{
  "model": "CTC image transcriber",
  "dataset": "short English words printed on busy colour backdrops",
  "train_examples": 90422,
  "image_size": 64,
  "crop_scale_min": 1,
  "horizontal_flip": false,
  "cutout": 0.25,
  "tokenizer": "char",
  "vocab_size": 30,
  "arch": "xception",
  "norm": "groupnorm",
  "hidden_act": "relu",
  "weight_standardization": false,
  "depths": [3, 6, 6],
  "kernel_size": 3,
  "stem": "deep",
  "widths": [128, 256, 512],
  "init": "kaiming_normal",
  "residual_init": "none",
  "optimizer": "muon",
  "muon_scale": "match_rms_adamw",
  "learning_rate": 0.0039,
  "momentum": 0.95,
  "nesterov": true,
  "orthogonalizer": "newton_schulz_5",
  "adamw_lr_other_params": 0.0021,
  "max_steps": 6400,
  "batch_size": 64,
  "epochs": 4.5,
  "lr_schedule": "cosine",
  "final_lr_fraction": 0,
  "warmup_steps": 1280,
  "weight_decay": 0.3,
  "adamw_weight_decay_other_params": 0.01
}
Rows from block 9 of a small CTC image transcriber, named by matrix and row number. Rows with one number belong to one channel. Each number is 128 + 32 x the weight over its row's rms, rounded and kept within 0 to 255. All counts start at 0. Numbers have three digits each.
After each channel's rows are labels from the 100 images, of 14976, where the channel reaches its highest value: "lies over" is the class under the peak. Only what is clearly more common there than usual is listed. The data: short English words printed on busy colour backdrops.
# convs1: first pointwise conv (model.blocks.9.convs.1.weight, 512x256x1x1), inputs 86-171
# convs3: second pointwise conv (model.blocks.9.convs.3.weight, 512x512x1x1, transposed), outputs 74-147

convs1.448:152154117081129200110146168129158117163154138170142112118106130125138131129160118096135128039150126125165110154119156079144094155059098118140165103151105118132098145135091125139123126013099139084118157109134203109103114122088083142118158086152131148075185092
convs3.448:172156098108163124116165154156163189084096183122080168145149139111094138082148140134187094056165160140156126152130086088155124133135127149120149145099139082126038113145126082087146159138113102120144111149133135170131151119
lies over: letter a

convs1.170:087075062163129136139134070158086125142119117128127142075101117139183112094101096180117137139149186162125184110137055125174149140117139148101133202151142098116136121154116123164106125127137115120111163112167077087139175141107096109068022119093148139117133092
convs3.170:097137138117129134207140174203129134120130110104166133130110069132135148104111132084104115133129149098065144149110114150121231154172087149085127096183135164124141087087141173138122105197130104112143134111116098139107136183
lies over: letter n

convs1.433:158196145122094087133091160178168152066112148118149073127125128097147109104135097101135148122119173092154168135148090103084083144149098131100142137152104157091112176119145123112139097174147162136071165111124249166164132109174100140059177141193147181082093129
convs3.433:165143134106132054127110117137132142091058098166131118146095178122087143129102073124094088101165097150100099156157154126080093089116140184147146114140186107159112110130177145138113082133101106116064077092114200134210167117
lies over: letter m

convs1.88:165105082124179109094151112090171122040111044140131072119122082159076097157106118125155181118126138145160091211163142097136183154123109090153157108212092130110093075168129075109091180051109130096102120169120148083121133167109102097080140134137125123140155125
convs3.88:112150103138124095148130102122138114154144086147160120107057136116136136141110074147157147114122083187119071132125101142115109133233045143118138093130201084080130171140123113105166199167115095140131153103088126162204137144
lies over: letter a

convs1.484:126082117131084138095128085130172126102116144157107115107119139109065134127158126097089129151119120163086158139137160083137101166122144072165144176086102126100180109118127121158172120093094146123151115113107085099125088134095166083150155123192118078160123093
convs3.484:095130156121101114109087138115111169076129108180122149160129124111148070138130163143083112116134128138137042116123171133101104127170174084153170245132164092141124147123107123136162139156106141141155098146167145136126098129
lies over: letter n

convs1.133:136093120150106102138145071144160074104083110131172149189141129143102144099104137140180154102158087165178084111137141075057139079074121153153166068178114159136127116149097153173097145056115125091147112162140166098157144138159157136106148137117099127107168116
convs3.133:132110111158098179141152159160137092112131154123142081088121160160150120129164110132110071156094099105085105110150169128083134102151102124125143109168159131107156081103131187182166111187145079149135161127022102191136138089
lies over: letter u

convs1.342:145112107148061137089115101116067104150109068134146133200132114118132116171134147153115098114148119190150176163098147096180139108126127124130111137159157118185116067111107120081051157136112163062138088156150055128132066089059128153143157117107100111131159058
convs3.342:093108137104148144131109128111134148115149190101119174128151088163091116119160056152113121076118101090124164139081104119125205128184131133094152093153136124157104150123093130088141139108087142105144126151175146120131131128
lies over: letter u

convs1.378:163143143106127103161088112102139149158136138097089131162159193140128165196181112102108141098109096193145137116052119162171182154132136117148085147134177112099119160164204103124077197109135116166139158143156087150138139147151106159165172143104131137122118141
convs3.378:136129146121174099083143132097162140130116111161116158110192068109130145147112139094133060125142135153110157138151141120075070143087127165131145141173134089164171141143179145174141125129141094156191110137201080079151134109
lies over: letter m

convs1.116:134178151133110132098160144095154152098161129105116126118121178060129145139159064086102147086121105121106136191129068149112094084131068135116081128141149155140088107187142100125147134185109135081154153121178141076108122066128119136165113112129134128159094154
convs3.116:149181175108109147150140167137096108126095122157118124102125150194091110151127132188058095182164130065166117132053112136068091109120136139084113136114135068066093147184143102135073147156086136142097162133172048106167079097
lies over: letter r

convs1.421:149134165090087099115107114164165193170195132158146093159091166143079114139093172067070117090112134104117133143129185134161149132141115141158143111170084105105124072108119173102144132149148151119066117168179169116112150086133136121108102065000111184159118141
convs3.421:106133188084126133153126084110101081168130115151138085119140137165128136149135152127068107151123096130112109112163147144147069188086169115042108145112133099157128143139187109159114152116141151128153133162090124063036167108
lies over: letter r

convs1.383:156157167117099096140146096112125092127151132093077126063107089125193164164121133112090122078118148192134099128125102100141171137139144129133103108157076138167121168131229128073118105106130121153066141136152106148178131127129101122169140133102140092140177094
convs3.383:122116107186115101096113149119144131100133121102128122068165092082141090073173142130180108087179065151095071159145109161108164129133142170122151130147137116149149144102138034116069118145105135150119105111107162000082150092
lies over: letter m

convs1.507:110146081128134115147107100207108131110135122157137142143129150070161148136134070195177114209115100103098159138088088206108136086193164118186132130105102074160084088065088120128105132206185094076121171131122073137164141150110117131114117116135094062116117115
convs3.507:150136129152144087104095234167154139131099177083098124126098129159142112127097146125237112107079158127149142109136131131108134149062109059116080133230159141114153126149150157140087074154114065131100168149151049149133103109
lies over: letter n

convs1.295:144144112111107142129179163109115181192148103130129139144149118125090151177130114098073106194123091121152187111151150157121084103130113147135121138091211123138146129140125103126152104088109120173159112083093131135112116189125141112072181114159179151107140075
convs3.295:072148164136111151117147191132131164105168139099155145126127100111085132157112133118104159136144131166139072114082137093120081115111157131168123110117078122102147052117093129066063144137110137143136085102110137171151115086
lies over: letter f

convs1.497:147139090123183160157127154125154139114109105102110132132125074098123134107109112144087100163123116150149154041156116104170126130076159147181131128138105147126178110121119172124091123108090139082108106176077142121083165178183143165163125114158147177095109119
convs3.497:138147127133115112105160110134156094125097160125140140030080189122133132120127134102141159069111152124119120120073167140098095142089163177123105196139130159173123111137139125074071118111137113140142142092148122131092122072
lies over: letter n

convs1.381:134136074172131112106181088130082101114101152179103120118107097161137112151157110148149181135110153099119150118121100143149135105096253123000098176071082108111197105062150091124083185136118099107157173203154126115142165078139149086146132047096132147146150155
convs3.381:094139178140122098172168097102149134072154065164181092172081155122148122150129192124080104115069077063137138167093108168070170133163124153079176129140132136116213124193146115131100136109150147083105126134107144087096146092
lies over: letter w

convs1.444:140183095200105118199110163092100114139167158105087094162121143099119099151113141164112145189122125064138069146136146112113115077139150040150108129162100120157126099136108140117132150142147087176094141121153137161117158188118140087158124150113134110100073131
convs3.444:141115136165133103168107110161155102049140107123126109119124134165125086136150078143160129143171171142154119113137146151143101117120149072129133085057134138119154153118125085123162095133090144146130076107202169168161152111
lies over: letter m

convs1.178:174118196151130118095185154149067135123152157119126143180137158142179099134164138134116133205121133115046119127129131158192145134124101153079163168130109186160128095167125077069067087108092147145175184200106123126169087141164094120107155146138149136090130124
convs3.178:141124110139105119127140115153139160124102184141123116094092159136181152136121145197097109134132122043106138128157080164115119124079075057106112079126166212095102114084113161153146083095153148112176074069136077111146118119
lies over: letter t

convs1.12:136206108154107139125104183156116147061093201139113100171134157176160071112150079114147088128150157172133096160119117137159142079140143123122142115141160111146118120158127133164080099135113180065105179138121149135143101113160147122108143157106152131140136119
convs3.12:144111155132128135147168094111158163169095194148133135122172101120135125118092147142090145106128145124135207156158125136118140103140189177073086206125149128089198154136127156097155160170183135179136161114175227156055085108
lies over: letter w

convs1.508:169094084170132159070143123111106100092050097138160104166141145120175136104105155105130145108092144107085103128137088126182159152134168162158074148138117102087085136238112093100186111152157170105136132127097134084127142141107060142159091115154106094122111130
convs3.508:129129098136111086128143098089136090148082139119168103165226124114114112093090100244084140126130114133119053136154152087120021175139132141134121122153132203143095109099159112124116132086121149145173138133112114147180138120
lies over: letter f

convs1.492:115187160163096098178160164113139102137113161133153138121161147128122158088169114134159146171187155160135110147168135061151164145100138152097095099167116150114127121093111169109168128170170154102085118112085086171125109148159200123060112146137106137145178162
convs3.492:115134109168135152125181159060154167117118115127157089132091144148130163113110168110147101136136092075099125144073098150113120134087137144077153130132181158118125103133093185108127114102100136160083137178167139096123172106
lies over: letter s

convs1.209:133196181184138122113138150130174121120076157120108137166110116135198111146127155153075145136139100114143142148105100167104159195139150136147108146140146102122058158136127156131167163134098212115083113143158144096204129146120136154117051047191154112096118140
convs3.209:128168135187148085117161137080108111074151124145102128111137097116131143074163122135135148093152121121172097058128128061126139125147152160124109116145129146155188165115141148109150135096116150134125141116136148101135121172
lies over: letter m

convs1.460:163114109180134141067221131132118080057117111178144134074123154070090150141092149123203156164111110143102135129135157150153136126155100018070130072123089118121070097127132051104073152088145116122107132135109151081121132122093168111131181131103089114124072132
convs3.460:119133111128145134103100126071183165117190119150129121146154143128127153125100204151140104157092123146141145115194060199128131130067172088159132138125181141087142116135159115119137140088090097117119119110130161059153143090
lies over: letter s

convs1.9:116162150163079094094137104178147156091164120146117144128163157060083137146143033123141126139178077075112186120124128068151116108130063125164090126105137134104169089091150140141142157109112126119138115137115179136163117092152085137097184046093117111084088109
convs3.9:153115163178142086136201151147122137130189117133137125116102150161172144135109091131170118064172104137126057133101095145138133119124154112121103156111145088136115133099087138109131113101112055119182066148122159170201160092
lies over: letter r

convs1.27:101090151124168106170175103126124140104131133108121129135155182133088116075156143123150137092110122141144125074116118148133078206161082125134143157120133128129077153122132122155163174160107128138117069059113066174159150120080095119107158193090200126085131111
convs3.27:174100183102115154124121108072088096127144136188121113126124070148125134142139099146115140134146104150116200114115120147082160082190153171116166071148113130096119119157103092142197110098127079068100072090145133188037126197
lies over: letter n

convs1.211:206147111087084038150154158118045102177095140147062169138136145145138117121066128118127108145147139144208137135151152155157167155169153108199116089154131104112143092137100122169146107159126092101092143147122159134162185170134049100122143042171134135145177096
convs3.211:085136113136135145176119093000108161105121155077060140131107094176092199138123059138053151136192107151114149112081110139128115142143189147146116081136082105138111138105158107138132082096116113144163112169118142134163099170
lies over: letter m

convs1.452:153054099125182147158182126112159160136139110127178115130139188127098037160104108139111127062176083118147137194090102136190149100073121097101131129154106118112157125053113186090112151146128118121152196139138128186093089091177116121156118172141142126107120137
convs3.452:117102127164155099069098128102190127163137173146110172102177117124139046119096094133147138172188140121163098108161154158179103127107110089170151172163097107092124087131171141105110087134105113131042144096166103137150105145
lies over: letter s

convs1.390:103151117156062095179097125143153066135125155125109141201166147109123152118136125092171163097104124128033158145129082161175093124123130140126114146110126108230145150120158120107112156099081151103138163151092132143168110123104123056162090172116134098130100144
convs3.390:160136125172139147055157065004166213047153173186143165145157096138128100126167119107153183160135133128097154163133174163116196121127160204227134150160101139129115111107133131109133133154090093104183169109134141171115108137
lies over: letter n

convs1.195:142139101198123115169155128110115128073102035154161081104145059130137101093073101147156160114149192084145120135103131109178091123198138219108138162165088169145151155165119162125019113096142177129125140157174134132112153148106126108093092143109165137123168113
convs3.195:115125135129134143126152035135033202117117154095099163153160089135139197139084131095123100126096144145190120114171165106128162165149106167146089095129121115134127152108127137176135116231085151140103137174105140114148172132
lies over: letter f

convs1.184:095137133112093097114180106122110114085125125063125123100157116118160090107185048154135146106091134082114128125089107123121155084107075092118090139117105111153145174102189132114140136129124112089205144144079119138198128115158152137135142158102107185112064077
convs3.184:108121137064134139222114144093101075148159116137143169171125097142152111111160144101066121187142131122124138124149164166115161127129125125151103101092130095135149101163085110115140082150106109128126149142111129206114098167
lies over: letter m

convs1.236:070121126172156197140164072107139109107116160104161150096092135119147125120151075112120163110156156109143137128184130178084139044130146127120156092179114075128065117105187089086122126100125116099154171167121086133118102075165065142114109148153084117128137185
convs3.236:096135141106135125133135105167177139168191122169115159079127123134144151127075178134129181119200130110087121122115107131134103176155140073128083145144102125109156145137091109120148051147096106105164164119152134137116156082
lies over: letter t